config = dict(
    horizontal_flip=True,
    translate=0.06,
    encoder_depths=[8, 8, 8],
    text_encoder_causal=True,
    text_encoder_width=128,
    text_encoder_mlp_ratio=2,
    text_encoder_fused_qkv=True,
    text_encoder_qk_norm=False,
    text_encoder_inner_norm=False,
    text_encoder_positions='learned',
    init='kaiming_normal',
    lr=0.0025,
    shampoo_beta=0.95,
    epochs=4.2,
    weight_decay=0.1,
)
Rows from block 3 of the image encoder, named by matrix and row number. Rows with one number belong to one channel. Each number is 50 + 12 x the weight over its row's rms, rounded and kept within 0 to 99. All counts start at 0. After the name is the row's rms in percent of the matrix's.
# conv1: bottleneck pointwise conv (encoder.blocks.3.conv1.weight, 64x112x1x1), inputs 0-111
# conv2: growth 3x3 conv (encoder.blocks.3.conv2.weight, 16x64x3x3, transposed), outputs 0-15, a 3x3 kernel for each
conv1.15 110:65 50 43 56 42 50 45 53 36 58 66 39 47 41 49 53 53 54 67 40 58 36 54 42 46 44 55 26 70 44 44 29 43 50 55 44 64 60 56 65 51 25 37 51 55 53 54 61 49 52 29 65 42 58 65 47 18 58 36 27 50 39 51 56 54 44 69 58 61 36 41 73 44 47 55 49 32 74 59 31 43 66 68 41 70 52 65 64 22 58 64 52 34 56 68 71 45 46 69 60 53 58 66 36 40 48 34 50 57 62 55 49
conv2.15 106:44 53 49 41 49 38 54 58 51 54 60 70 17 52 35 62 55 54 48 62 69 46 52 62 44 71 56 50 68 46 55 38 62 50 50 44 52 56 56 26 48 66 41 65 54 43 51 32 57 44 52 65 43 52 59 56 35 43 31 46 56 29 58 36 31 40 53 73 51 71 60 76 37 34 68 37 44 40 46 66 61 69 70 73 48 58 58 53 20 50 42 62 66 50 51 49 65 29 41 30 44 45 51 40 27 55 36 38 52 49 49 38 25 69 36 55 54 54 32 59 48 49 65 60 50 54 40 59 44 64 50 47 67 29 38 56 39 72 60 44 56 59 52 50
conv1.16 090:43 47 45 49 68 58 39 38 42 53 57 42 63 50 49 61 64 68 54 43 57 66 42 54 46 64 73 58 51 48 43 45 41 62 53 36 56 31 51 36 43 46 45 51 21 58 36 39 58 52 54 11 63 49 53 34 68 56 58 50 68 61 44 46 37 46 54 54 47 41 61 75 38 57 61 37 55 67 64 45 45 70 65 60 20 48 47 22 47 44 25 52 55 40 49 52 54 48 51 56 31 73 56 33 43 30 61 36 52 39 40 58
conv2.16 093:47 42 47 42 62 42 40 56 51 56 26 68 45 36 46 47 47 46 44 57 58 76 67 61 32 39 56 47 29 44 52 67 60 56 59 57 50 43 38 57 61 56 33 22 31 54 50 54 46 42 50 54 42 58 51 39 23 48 44 56 62 61 57 49 48 42 30 48 52 31 52 55 60 31 30 60 37 59 48 43 46 46 33 78 39 42 59 60 35 63 68 69 30 63 33 55 32 52 56 61 38 51 57 36 49 45 43 55 49 61 44 34 36 28 42 23 68 43 44 41 60 78 47 58 52 54 50 32 61 49 37 73 52 68 48 35 58 46 46 78 66 49 47 39
conv1.17 098:58 50 55 35 45 62 61 55 53 65 59 68 31 41 46 54 58 59 49 58 48 71 55 49 54 48 47 45 36 54 56 38 56 48 65 28 64 40 29 42 42 53 56 44 63 43 40 62 65 38 52 26 47 57 27 49 54 51 62 60 51 53 46 42 56 39 64 32 42 46 46 45 48 43 47 66 38 48 62 48 55 05 66 26 64 38 57 50 47 50 69 59 34 76 55 49 40 59 59 48 50 72 27 42 66 75 69 60 38 52 65 44
conv2.17 102:43 56 68 42 52 47 64 38 43 45 32 43 49 51 33 45 58 58 54 75 50 44 60 40 47 46 68 37 62 44 62 47 59 52 54 63 59 33 65 40 48 41 33 31 31 26 61 49 32 35 51 22 36 53 66 33 34 68 88 43 42 53 44 40 39 34 51 46 39 58 56 70 70 63 42 51 41 46 41 22 43 39 72 57 35 38 56 49 55 42 51 53 24 45 60 62 50 52 64 53 42 47 42 56 70 57 29 42 58 49 44 43 26 28 56 51 66 52 53 44 58 53 50 43 63 46 37 50 41 50 58 50 40 52 34 39 62 44 42 72 67 40 51 61
conv1.18 100:45 50 54 39 54 31 39 29 41 65 60 49 35 49 27 60 51 35 41 52 69 41 36 50 62 42 46 77 45 43 48 24 58 45 57 63 60 48 49 48 66 42 52 59 44 49 47 58 42 45 61 40 46 41 75 62 64 63 52 56 36 50 51 44 40 45 63 65 73 56 74 67 43 72 53 50 20 53 64 39 62 56 46 41 52 69 43 47 57 77 62 43 28 55 57 47 52 38 57 53 44 46 51 54 54 75 75 61 37 49 76 51
conv2.18 105:62 49 44 59 67 37 49 56 35 48 51 54 53 64 35 73 65 43 56 42 38 70 56 51 56 57 41 46 51 49 39 45 52 29 64 41 44 20 61 39 56 53 42 57 62 50 42 47 41 53 56 34 47 42 48 38 59 78 62 54 37 51 35 69 58 42 40 46 41 28 72 47 79 41 30 35 40 54 47 56 79 38 60 39 40 57 70 53 52 39 73 55 51 58 59 65 45 41 50 60 62 74 64 49 41 48 41 42 62 33 54 41 40 49 53 40 69 49 38 59 44 57 26 56 36 59 40 33 45 60 36 21 72 35 42 50 49 53 20 46 47 56 44 45
conv1.19 106:52 51 37 63 52 54 27 68 49 63 69 49 42 69 52 44 26 38 67 69 51 32 50 50 46 46 46 37 67 35 50 53 51 50 38 59 44 58 46 28 46 52 57 48 53 37 73 50 43 65 38 49 48 59 69 56 50 62 28 46 42 41 43 52 49 42 66 33 28 36 27 78 27 42 58 46 43 64 57 49 61 61 76 62 46 72 50 45 51 45 61 52 52 60 77 54 58 63 52 54 40 47 35 52 65 27 57 30 42 60 51 46
conv2.19 089:58 67 49 30 61 69 43 40 35 44 54 57 56 73 57 39 55 21 57 54 33 33 65 62 52 35 52 63 51 44 62 62 12 66 41 37 60 56 61 55 57 43 59 47 47 52 44 28 31 29 69 55 49 58 65 48 50 39 54 33 61 78 53 43 49 43 62 46 34 54 62 41 78 60 66 29 60 42 21 52 43 62 60 52 49 57 50 64 51 40 53 34 37 45 30 56 50 51 47 67 57 61 59 59 44 52 55 48 44 75 44 61 55 51 68 28 27 53 58 65 47 31 46 37 56 48 44 46 55 55 46 40 30 45 51 63 51 49 45 35 63 48 44 58
conv1.20 103:73 45 50 42 58 16 42 45 73 60 53 29 56 60 57 40 37 39 59 39 64 36 47 39 42 47 59 55 62 55 42 63 66 45 50 48 59 69 53 50 59 64 40 30 51 47 45 45 61 70 54 49 48 54 44 47 53 38 52 33 63 31 45 53 49 26 50 46 58 62 47 48 58 39 62 31 52 49 42 55 46 29 39 53 53 41 43 57 33 48 37 45 46 59 72 48 56 36 85 46 40 22 41 75 30 55 47 60 70 49 42 74
conv2.20 102:53 50 33 58 60 50 40 57 63 45 46 80 22 33 47 67 67 41 81 59 30 42 47 61 41 43 47 58 32 62 48 48 40 50 72 47 28 55 28 37 69 43 68 39 46 50 34 45 57 42 37 50 57 54 30 38 72 46 48 55 52 66 40 39 47 45 60 44 56 61 51 34 34 64 41 53 61 50 50 40 65 56 38 56 49 58 46 33 58 72 41 50 67 54 54 45 50 51 40 46 59 70 80 34 49 35 68 29 52 42 41 47 48 69 51 68 51 52 45 51 33 43 54 61 58 47 48 42 26 68 30 65 51 35 48 48 30 49 47 62 44 53 41 35
conv1.21 089:34 61 57 50 61 64 56 59 57 49 63 35 54 66 52 40 61 66 33 29 31 50 36 46 62 48 36 53 32 44 50 74 38 74 44 52 61 56 51 45 66 56 50 43 46 51 41 62 47 52 37 58 70 52 37 51 35 69 49 59 55 45 24 56 53 51 79 63 54 41 51 39 64 66 66 48 50 50 76 56 45 43 57 51 60 53 48 30 21 39 59 56 31 58 43 64 47 46 71 58 39 51 59 62 29 64 59 40 24 60 66 47
conv2.21 094:38 45 51 55 49 34 57 57 46 39 38 55 46 68 50 81 72 65 51 49 54 75 61 64 43 36 39 61 50 49 55 47 57 61 51 41 72 32 51 36 58 47 60 58 52 36 60 46 38 41 57 58 49 53 65 55 63 29 65 47 48 51 73 71 49 32 37 55 24 37 89 49 61 49 69 45 54 68 39 47 46 50 31 71 37 41 42 53 36 48 69 49 60 41 56 50 37 52 40 36 53 71 41 60 52 57 47 58 58 39 50 49 42 35 44 65 54 66 40 28 40 61 43 36 66 52 60 80 37 41 54 54 51 51 56 51 56 49 60 56 33 19 37 57
conv1.22 095:45 76 37 62 50 32 57 51 39 59 65 51 40 47 39 60 43 30 46 56 44 47 59 45 36 51 30 72 55 50 35 73 51 51 53 53 42 52 49 38 52 50 55 63 45 81 40 48 56 58 65 47 65 45 64 61 36 57 58 37 43 57 49 43 58 31 44 34 42 75 44 51 59 55 48 62 47 58 36 64 52 32 46 65 35 49 73 51 38 61 32 54 34 48 25 27 72 38 60 40 65 51 40 54 45 62 24 50 54 35 43 75
conv2.22 106:55 52 32 59 57 50 58 51 55 48 38 32 36 19 53 51 46 77 52 44 48 49 32 47 80 51 40 46 39 64 37 27 62 49 31 79 38 40 43 44 58 48 75 40 54 45 55 42 62 36 55 54 53 42 60 42 62 30 49 43 40 45 42 38 53 30 50 60 42 34 44 52 58 56 40 60 45 32 55 36 52 36 53 36 62 50 47 36 53 84 46 53 70 49 56 44 53 45 50 54 39 43 31 53 52 52 71 55 74 38 36 52 40 71 35 71 43 51 36 61 52 53 39 51 63 58 39 67 37 48 49 21 45 41 80 27 53 46 44 48 58 51 55 43
conv1.23 104:75 35 35 45 58 55 57 54 69 65 42 48 33 30 53 55 53 58 43 61 66 52 68 50 43 68 72 50 41 65 44 58 44 43 62 31 40 56 42 45 39 45 38 48 65 35 44 38 61 64 55 30 39 40 51 50 63 43 30 48 53 48 56 29 59 57 57 59 50 77 39 56 40 45 50 56 30 72 64 54 35 54 62 39 55 54 32 33 70 53 32 72 66 44 60 61 41 57 50 58 58 40 41 42 61 53 59 51 27 63 80 54
conv2.23 092:41 54 37 44 56 57 50 51 35 51 32 57 48 59 23 48 50 40 56 44 59 48 42 44 30 35 51 48 61 35 46 58 40 75 62 40 52 43 65 55 29 81 54 20 42 57 43 45 62 67 54 57 48 53 44 25 35 44 63 61 29 58 59 43 55 52 61 57 35 51 58 46 52 67 31 49 48 66 34 61 42 48 52 61 28 47 39 40 61 45 54 35 54 42 46 42 39 59 58 48 41 48 31 66 68 25 34 81 49 58 25 56 40 30 45 36 73 37 43 31 69 39 42 55 51 45 49 44 50 50 45 43 52 62 40 40 40 42 39 66 73 33 59 57
conv1.24 100:52 41 56 49 51 66 40 44 38 44 70 55 65 36 48 50 35 57 48 46 46 38 46 60 52 55 57 33 63 62 60 48 62 38 62 60 58 63 43 57 38 42 61 50 54 38 35 63 44 48 30 25 46 30 55 34 51 42 50 56 39 29 51 39 17 45 54 46 60 39 65 53 76 49 53 55 46 43 32 26 36 43 40 31 56 47 30 52 68 32 40 57 67 37 48 59 40 48 55 62 61 46 48 95 66 40 49 59 52 49 51 66
conv2.24 099:39 62 51 35 25 76 54 38 48 40 62 51 42 55 51 39 57 21 43 25 57 43 63 59 47 48 42 55 54 50 56 45 27 46 45 47 52 52 48 29 76 44 53 35 58 46 53 50 44 58 63 54 58 66 52 55 39 78 24 64 51 55 52 60 61 70 42 54 69 42 44 45 55 49 44 32 48 73 61 38 44 47 43 51 62 56 20 41 45 59 55 51 51 43 48 48 67 34 63 55 51 42 53 42 91 28 59 38 40 33 62 69 40 77 48 69 40 56 35 57 33 44 60 52 30 52 35 52 49 36 56 53 57 53 49 65 49 47 52 46 41 64 34 42
conv1.25 110:36 85 43 43 75 57 73 29 44 47 41 46 55 55 65 57 37 54 56 66 46 34 28 60 52 37 43 46 56 64 39 44 47 45 37 41 71 68 41 57 54 54 56 57 58 54 56 57 56 58 62 44 89 46 51 44 49 43 54 47 44 58 59 59 60 54 44 45 44 55 56 49 30 36 40 53 42 66 47 34 38 56 60 75 39 40 42 45 59 56 56 59 36 41 48 64 41 30 38 15 42 37 67 52 52 47 44 53 34 57 62 27
conv2.25 093:59 44 40 46 37 47 35 51 37 49 50 37 46 48 54 40 27 41 49 27 28 67 49 26 43 50 51 55 48 45 53 55 58 62 49 51 42 63 63 54 64 29 46 52 37 51 48 44 80 54 45 64 43 63 41 62 41 29 56 52 51 48 19 41 59 61 55 60 43 49 45 34 60 54 42 54 69 40 41 66 37 63 64 41 33 65 72 70 31 38 63 31 48 60 43 59 58 51 52 53 48 49 36 76 58 35 88 52 66 50 45 38 57 65 55 57 58 31 55 56 36 55 56 56 41 52 56 44 33 59 47 49 42 24 52 40 57 40 23 37 58 43 32 67
conv1.26 085:60 50 66 77 46 70 48 55 61 50 61 49 53 30 45 56 57 64 62 39 47 46 57 45 74 63 56 54 39 55 53 31 33 54 43 63 49 58 71 32 71 56 47 23 44 40 78 50 53 55 43 39 41 49 53 46 62 38 58 79 53 53 42 28 47 45 30 58 46 22 61 37 82 42 48 66 50 38 52 57 64 38 41 52 56 56 66 40 38 43 41 55 54 58 34 36 64 67 53 52 34 47 45 41 44 58 66 41 49 31 43 51
conv2.26 105:29 50 70 66 46 36 51 43 63 12 55 70 43 40 55 73 66 65 46 55 69 52 38 54 51 35 48 39 48 38 54 39 70 41 37 57 47 53 38 47 29 38 54 59 50 43 33 41 26 40 50 52 51 72 37 45 66 59 33 50 47 41 28 54 52 45 24 51 54 44 43 59 43 35 55 54 33 38 52 38 53 52 61 59 50 58 43 67 68 59 50 51 57 60 38 39 42 56 57 60 45 48 37 60 56 50 49 81 53 48 35 43 43 36 63 23 59 53 67 50 44 43 57 44 61 60 41 51 42 41 19 53 47 31 40 21 65 56 47 63 45 45 68 37
conv1.27 095:45 53 60 41 59 56 37 53 48 57 50 53 58 51 57 42 61 29 41 53 58 45 66 48 60 60 53 45 66 35 57 65 59 49 34 56 54 53 57 31 41 55 54 50 38 56 65 57 39 41 67 56 46 51 66 62 39 67 59 50 64 51 55 53 32 47 41 38 55 62 56 68 29 80 56 50 46 67 55 33 51 74 68 31 55 48 45 50 47 59 55 64 73 49 38 72 23 58 21 69 52 73 72 64 37 36 69 35 37 44 43 48
conv2.27 114:48 57 56 56 63 41 56 48 55 39 52 45 39 28 63 41 60 67 52 54 47 69 37 49 60 46 74 54 41 52 42 65 78 52 45 51 57 47 43 42 47 39 46 47 42 66 50 56 43 17 45 42 21 69 39 54 63 45 56 63 30 49 47 50 45 42 40 49 61 44 74 69 78 61 47 56 31 46 38 33 67 33 59 48 57 24 60 65 36 63 50 74 29 61 59 60 46 43 60 50 58 45 63 69 49 43 60 53 34 36 53 44 11 45 48 40 63 50 59 61 59 50 46 51 54 54 29 35 49 59 38 54 41 61 46 34 56 68 42 64 56 33 42 41
conv1.28 097:53 62 41 41 73 40 51 50 41 16 51 52 58 44 35 49 45 57 53 47 46 42 46 44 38 55 75 64 47 39 31 27 67 48 29 24 42 56 50 27 83 59 47 51 70 60 49 62 47 41 36 40 71 55 53 59 65 59 60 51 51 54 38 46 48 47 58 56 44 14 51 45 42 47 30 44 55 49 53 47 53 51 54 48 40 67 54 33 38 44 71 32 64 59 43 45 50 73 56 51 60 56 47 57 37 66 66 51 67 50 61 41
conv2.28 091:47 61 66 62 54 62 62 66 75 42 31 48 44 41 53 58 45 73 35 22 60 58 41 36 55 67 48 55 36 43 58 36 59 45 44 52 43 57 48 53 59 39 43 55 57 51 47 57 71 38 62 57 56 53 40 52 66 48 68 48 45 46 53 75 80 39 54 50 32 54 62 44 33 38 36 37 40 56 53 52 76 67 38 45 47 68 42 45 48 43 35 40 65 52 40 53 60 56 49 42 30 38 67 37 51 51 38 44 62 55 54 62 57 71 37 67 31 37 48 42 44 49 47 60 60 43 48 55 54 49 40 45 47 22 54 27 53 42 45 38 48 99 46 68
conv1.29 105:50 61 51 55 51 47 49 63 53 70 67 51 62 38 46 48 72 38 57 45 59 39 24 55 36 74 47 39 57 40 54 28 42 49 50 33 34 67 40 37 58 50 43 48 55 55 52 57 74 50 29 28 30 34 63 40 39 33 30 52 70 49 46 34 63 45 59 39 40 73 41 41 60 53 49 41 59 58 61 38 53 69 47 61 64 61 60 43 51 61 60 68 49 62 32 59 36 59 48 71 38 38 33 28 52 46 35 68 48 61 41 44
conv2.29 111:39 42 51 52 47 47 40 49 45 37 54 59 49 70 40 39 42 43 20 59 62 44 44 58 52 55 40 56 57 21 47 81 33 58 56 45 42 54 34 58 38 83 51 48 53 32 58 58 61 62 40 52 59 46 51 72 46 37 69 43 55 43 53 57 32 49 83 56 36 68 51 55 60 52 30 43 45 45 49 77 55 60 47 49 48 49 52 46 57 52 62 50 43 48 47 53 43 66 59 43 58 70 35 37 25 53 33 69 51 54 43 56 75 41 51 38 20 57 55 32 53 40 56 51 42 53 62 48 59 35 51 37 35 68 47 36 57 38 50 52 72 47 61 81
conv1.30 107:40 41 49 57 52 49 54 55 61 54 58 54 55 55 45 58 46 60 47 52 60 20 46 43 58 38 51 69 58 56 28 64 49 51 65 30 55 38 32 30 61 53 54 52 54 39 60 56 36 36 61 40 64 65 42 83 58 46 42 66 45 51 50 54 41 57 36 81 56 48 65 74 43 34 47 41 37 66 39 48 59 54 41 25 33 38 32 51 38 49 40 53 59 46 49 39 43 49 32 42 63 84 50 57 45 72 53 49 30 47 74 60
conv2.30 112:36 53 65 34 43 41 66 64 66 40 41 38 41 23 41 66 59 63 50 42 52 39 27 42 69 54 60 43 49 57 30 58 66 36 42 70 70 28 71 53 44 43 47 54 50 43 49 53 58 40 53 43 50 72 57 54 53 58 34 62 39 42 50 53 38 61 54 52 48 47 62 43 75 32 35 51 41 48 63 44 56 36 72 41 48 41 52 48 44 56 46 76 44 45 44 50 54 50 60 43 48 31 54 35 62 40 37 63 38 39 61 39 16 63 53 53 70 51 52 50 61 76 35 42 49 57 36 74 40 51 53 59 28 39 50 39 60 64 33 71 46 35 33 49
conv1.31 093:47 70 54 51 55 56 61 42 31 44 53 50 53 46 60 70 58 53 54 52 60 30 63 46 67 48 55 47 69 48 30 50 47 50 60 51 48 34 47 70 69 52 40 48 45 45 20 47 44 49 74 50 75 52 54 44 65 60 55 40 44 38 49 52 49 39 37 49 48 45 45 58 71 65 64 32 60 41 27 41 64 37 34 36 60 44 64 52 28 55 44 44 62 62 50 46 30 19 48 41 65 36 78 38 48 64 59 34 55 26 59 49
conv2.31 088:48 70 55 48 46 57 27 54 70 46 53 38 51 37 38 46 60 53 53 43 62 49 35 52 24 56 74 50 55 67 45 52 46 46 44 39 49 65 53 42 40 59 48 82 37 47 60 54 69 57 53 44 67 44 45 26 46 37 33 55 58 35 54 56 50 73 45 46 63 41 52 48 32 52 36 78 28 37 58 64 65 62 41 56 41 56 52 39 32 38 51 38 53 53 45 73 52 56 61 45 29 33 57 70 49 37 51 59 52 54 66 58 58 35 47 73 66 41 53 52 41 52 42 62 49 48 56 40 61 47 44 68 22 48 43 46 72 43 53 40 14 68 35 46
conv1.32 099:51 26 70 52 44 59 47 63 71 38 58 32 44 47 41 48 48 47 54 56 55 53 38 63 77 57 57 60 59 53 38 77 37 33 30 53 33 50 44 61 31 62 33 37 49 46 49 41 41 62 41 59 49 71 48 32 54 40 34 66 72 45 70 52 53 49 75 47 40 65 49 31 56 49 60 54 58 45 50 46 48 40 38 44 31 52 30 32 51 42 41 64 55 24 53 41 53 48 40 71 43 62 80 38 34 45 62 53 47 49 42 51
conv2.32 100:44 41 52 62 49 39 53 58 53 37 43 57 71 55 55 48 19 44 35 57 59 53 48 64 61 49 49 51 58 24 60 57 51 46 57 41 45 41 58 47 47 64 49 44 63 43 54 46 31 51 35 65 59 48 56 53 55 40 31 48 38 71 71 59 45 55 15 47 50 43 52 73 43 52 41 69 50 58 74 61 59 43 67 66 73 44 50 39 40 30 53 62 30 41 40 41 50 63 78 40 39 51 36 48 62 56 50 77 67 51 26 56 57 29 33 45 69 53 55 33 58 35 59 48 57 40 59 47 61 49 41 58 51 54 71 58 31 68 74 55 72 44 46 53
conv1.33 106:51 46 38 61 59 66 47 53 63 37 57 45 38 45 45 45 49 57 58 45 32 50 37 46 48 60 62 39 36 30 30 53 55 54 52 62 34 39 48 58 42 43 65 42 26 53 62 52 55 41 38 31 42 53 56 53 47 58 83 42 17 43 34 36 41 57 35 52 52 49 45 38 74 52 42 47 49 32 33 82 52 35 50 62 31 44 39 55 58 36 48 29 52 55 51 39 71 57 52 32 67 59 74 58 62 29 59 54 55 41 68 42
conv2.33 120:56 58 60 41 67 59 33 35 35 55 58 39 56 83 42 46 53 68 55 69 61 46 95 68 41 52 40 49 61 62 57 38 58 50 32 69 36 52 58 53 62 30 30 44 53 53 55 59 48 48 52 61 48 61 43 45 33 55 62 51 55 66 65 44 34 48 50 51 35 59 68 57 43 57 62 41 44 44 54 55 44 60 59 70 48 43 44 34 55 65 43 31 69 51 46 39 46 47 57 49 52 40 46 18 66 55 67 54 57 46 46 43 15 59 44 36 46 56 51 59 58 42 42 42 59 43 51 71 52 23 54 34 62 60 43 30 58 55 75 46 62 45 47 37
conv1.34 103:49 69 57 41 45 30 54 43 27 53 46 47 29 60 55 48 54 69 26 62 50 66 43 42 47 47 49 53 34 46 81 34 39 40 50 38 46 34 60 44 62 53 69 54 48 52 61 45 52 54 33 47 47 40 38 44 57 53 76 49 53 40 39 71 36 37 51 40 58 53 42 46 20 39 65 55 49 37 51 39 22 32 58 31 63 25 64 54 63 59 52 56 66 64 62 49 47 59 60 58 39 44 33 36 75 46 49 55 49 35 59 39
conv2.34 098:74 42 44 54 58 45 50 57 56 51 20 46 62 70 53 55 34 47 52 68 47 48 46 34 61 51 62 43 44 39 38 62 64 66 54 41 55 57 85 57 56 52 44 65 37 56 54 47 44 45 58 48 49 41 38 31 46 45 46 48 78 47 54 31 56 42 37 60 47 54 52 35 61 31 25 55 58 57 50 36 41 53 57 37 50 36 57 71 40 42 53 37 53 58 49 44 63 66 38 29 23 43 47 49 36 67 24 47 36 65 45 30 37 68 49 36 55 44 39 85 29 30 45 61 48 52 58 42 68 62 42 62 52 64 54 48 44 65 45 57 46 60 35 62
conv1.35 100:57 44 47 58 40 56 60 45 48 30 43 48 47 37 33 34 53 53 68 46 39 26 45 57 58 35 41 45 59 67 27 60 43 55 69 64 57 68 41 41 57 56 32 37 45 47 39 59 39 50 49 52 35 39 37 47 49 47 54 57 58 44 42 51 53 45 55 81 59 65 38 45 36 56 34 48 43 57 51 64 37 57 66 75 47 90 56 49 40 45 50 75 45 43 53 45 71 50 52 69 34 40 33 56 32 31 28 33 42 43 41 45
conv2.35 098:67 58 42 47 55 36 59 61 34 42 48 35 55 69 47 43 64 57 49 65 64 51 51 55 35 61 16 50 57 50 67 75 39 47 63 53 55 58 54 57 48 48 54 33 43 38 65 50 50 53 52 40 51 38 54 58 41 34 52 61 53 42 69 58 27 28 75 60 56 65 60 26 48 43 53 63 50 63 43 38 18 37 40 30 31 48 49 52 31 64 50 42 35 18 51 59 39 45 36 38 38 45 46 27 52 55 61 49 46 43 47 37 33 47 47 60 53 49 56 43 58 40 46 68 51 47 61 71 64 49 28 53 44 32 46 50 75 67 48 62 41 53 44 29
conv1.36 113:67 54 53 61 49 55 58 54 39 63 22 52 48 71 43 39 75 43 56 51 65 35 59 63 55 53 62 59 36 43 38 56 70 50 75 37 57 51 67 47 57 75 62 48 59 47 54 52 48 52 35 57 46 27 55 58 56 46 56 62 73 47 41 39 52 52 51 52 36 44 49 45 57 38 49 36 46 54 55 66 71 28 59 50 44 61 42 49 44 54 57 28 51 44 57 36 48 86 47 24 57 57 26 57 26 32 44 65 58 52 31 58
conv2.36 091:41 54 54 53 39 52 51 51 40 39 50 54 38 46 66 64 58 67 59 34 62 39 32 61 34 67 74 42 46 27 40 49 58 50 42 55 50 81 48 49 57 39 43 40 64 57 44 47 41 62 58 51 56 61 50 11 55 55 49 74 45 42 43 45 46 53 42 50 68 57 47 48 69 57 68 47 56 61 33 22 28 41 41 47 34 71 41 48 99 54 52 39 46 33 52 52 55 59 49 51 55 71 62 39 66 54 67 49 46 28 57 44 40 53 53 26 51 48 46 60 48 48 49 47 49 63 41 74 64 46 38 55 44 45 48 56 57 40 40 56 45 54 63 31
conv1.37 096:67 52 53 72 56 60 34 38 51 48 52 51 61 62 60 43 56 43 58 48 64 37 51 39 61 53 63 82 64 36 28 57 41 51 29 65 54 46 58 67 54 55 65 41 42 45 38 32 37 56 25 44 51 66 78 58 48 59 49 42 65 72 56 48 70 30 47 62 52 62 51 52 44 70 44 56 36 31 67 75 44 63 54 56 51 34 41 53 64 45 42 66 41 59 49 45 41 33 58 54 68 51 47 72 56 43 40 44 33 51 36 68
conv2.37 084:45 54 67 64 52 62 42 49 48 70 38 58 38 46 54 69 74 33 66 47 66 57 55 48 52 57 28 41 49 55 71 26 46 52 68 60 38 29 57 52 43 50 63 40 45 47 42 57 52 48 47 48 36 43 44 34 42 31 41 52 43 72 60 27 68 64 47 31 54 51 45 75 45 42 60 48 62 37 53 49 56 32 64 43 55 58 48 57 39 47 38 43 41 39 29 40 57 37 41 65 60 50 52 35 48 53 48 49 63 59 64 65 48 63 16 44 34 70 41 28 37 58 61 60 50 23 33 51 27 41 43 48 44 73 60 67 68 54 41 63 54 53 41 36
conv1.38 099:26 54 46 61 49 24 68 55 71 36 60 57 42 54 57 47 31 50 37 49 51 59 50 42 35 59 57 56 61 40 49 66 34 44 41 56 45 66 58 60 70 33 61 57 43 41 59 40 42 36 51 50 55 59 65 65 49 40 46 75 55 47 36 41 48 39 53 67 34 60 53 50 70 63 53 55 40 44 43 55 20 60 37 68 27 44 57 42 79 52 42 64 63 42 51 54 54 62 43 30 75 56 39 46 45 39 25 33 43 58 55 67
conv2.38 103:42 49 35 62 50 48 46 37 41 48 59 59 53 64 61 42 23 49 68 56 32 54 78 58 53 35 54 34 65 44 48 59 47 40 41 48 59 62 56 54 42 54 54 48 58 45 50 51 45 51 50 49 53 51 89 40 39 53 39 52 37 67 57 57 61 57 43 65 28 42 42 30 48 40 56 50 37 42 72 45 52 35 62 59 57 53 82 41 64 48 36 63 76 31 83 55 38 44 47 76 33 49 24 47 39 49 40 55 52 53 38 56 63 51 29 24 47 56 51 58 43 59 38 38 58 56 44 56 41 36 41 50 56 58 58 70 25 49 53 56 45 76 54 40
conv1.39 108:44 60 72 36 39 38 49 40 29 58 46 59 60 45 52 40 52 34 66 43 32 53 44 42 42 43 49 81 76 52 26 34 76 39 38 53 57 59 41 54 52 60 66 50 34 12 62 52 66 52 55 40 54 45 55 66 34 43 57 45 69 27 54 50 31 58 38 51 64 47 76 59 61 56 49 49 36 39 48 52 46 50 47 43 53 28 51 56 47 45 62 51 32 35 63 48 38 45 59 51 62 40 33 52 62 55 47 64 59 42 40 38
conv2.39 100:53 64 22 50 32 39 54 41 48 48 58 64 45 55 38 63 58 51 16 41 47 57 52 35 47 48 33 45 64 58 43 54 46 43 58 63 55 44 53 42 52 48 56 66 52 53 63 39 39 70 41 41 48 58 44 40 40 63 37 53 40 61 63 56 59 41 49 60 60 44 46 37 55 57 32 55 24 60 84 32 70 54 43 30 57 57 41 60 29 71 57 57 58 44 64 55 43 47 58 41 45 66 56 39 71 50 69 11 20 47 67 46 65 66 50 83 39 59 40 40 40 52 48 49 42 51 39 59 54 43 56 51 61 54 56 44 48 44 47 34 41 66 37 36
conv1.40 101:55 53 38 61 43 63 36 57 43 51 67 49 40 65 56 41 44 33 58 26 23 57 54 57 45 44 14 47 23 58 60 36 50 54 50 54 49 60 56 46 57 60 75 45 35 51 63 44 69 51 44 51 45 37 70 31 42 45 62 40 37 48 53 48 43 40 30 33 47 47 59 73 48 51 35 37 53 43 48 36 36 24 53 55 61 48 47 52 56 67 36 55 34 76 58 48 59 66 65 45 37 66 42 44 56 77 45 54 31 51 44 53
conv2.40 090:22 46 70 46 55 55 56 45 47 65 43 51 46 66 43 50 59 54 45 36 51 46 49 65 64 59 39 55 48 28 60 33 51 62 46 56 47 48 39 37 64 49 39 72 45 42 41 52 39 43 49 40 44 58 63 51 37 62 67 54 62 30 36 52 64 45 45 56 52 46 62 50 52 65 42 37 45 39 50 47 45 52 78 42 38 26 54 79 43 53 28 47 49 64 47 48 37 50 53 40 50 66 30 70 48 39 54 37 64 37 35 40 38 65 53 83 33 57 49 53 70 50 80 44 54 50 32 79 36 32 40 35 70 48 76 46 41 47 52 30 33 56 51 49
conv1.41 105:48 47 47 61 41 43 51 52 37 39 55 65 47 48 47 46 33 40 43 57 44 48 50 41 51 53 40 58 38 48 69 40 55 52 56 42 58 79 35 72 62 68 44 33 45 32 51 71 58 45 49 39 75 43 63 69 56 57 66 42 54 44 59 61 57 39 46 60 26 73 44 60 31 61 52 70 65 45 69 64 52 84 46 54 43 54 65 31 43 41 48 62 50 73 56 30 63 64 65 42 57 68 27 58 60 50 65 44 39 60 54 54
conv2.41 103:60 57 63 37 35 60 42 56 70 56 44 32 27 31 74 42 52 43 44 70 67 57 41 48 63 55 31 48 52 36 44 50 43 60 34 58 47 40 54 32 68 52 61 44 73 46 56 50 26 39 56 52 47 37 48 62 41 41 62 47 14 47 52 70 43 35 64 76 39 55 43 52 60 55 58 13 45 74 40 51 48 29 44 40 59 56 70 49 60 48 57 50 46 52 43 43 48 53 55 81 41 51 55 51 49 49 37 67 57 40 52 42 58 74 37 39 54 39 47 54 43 40 55 56 42 54 60 35 68 57 63 42 28 62 48 56 69 43 42 27 48 60 48 48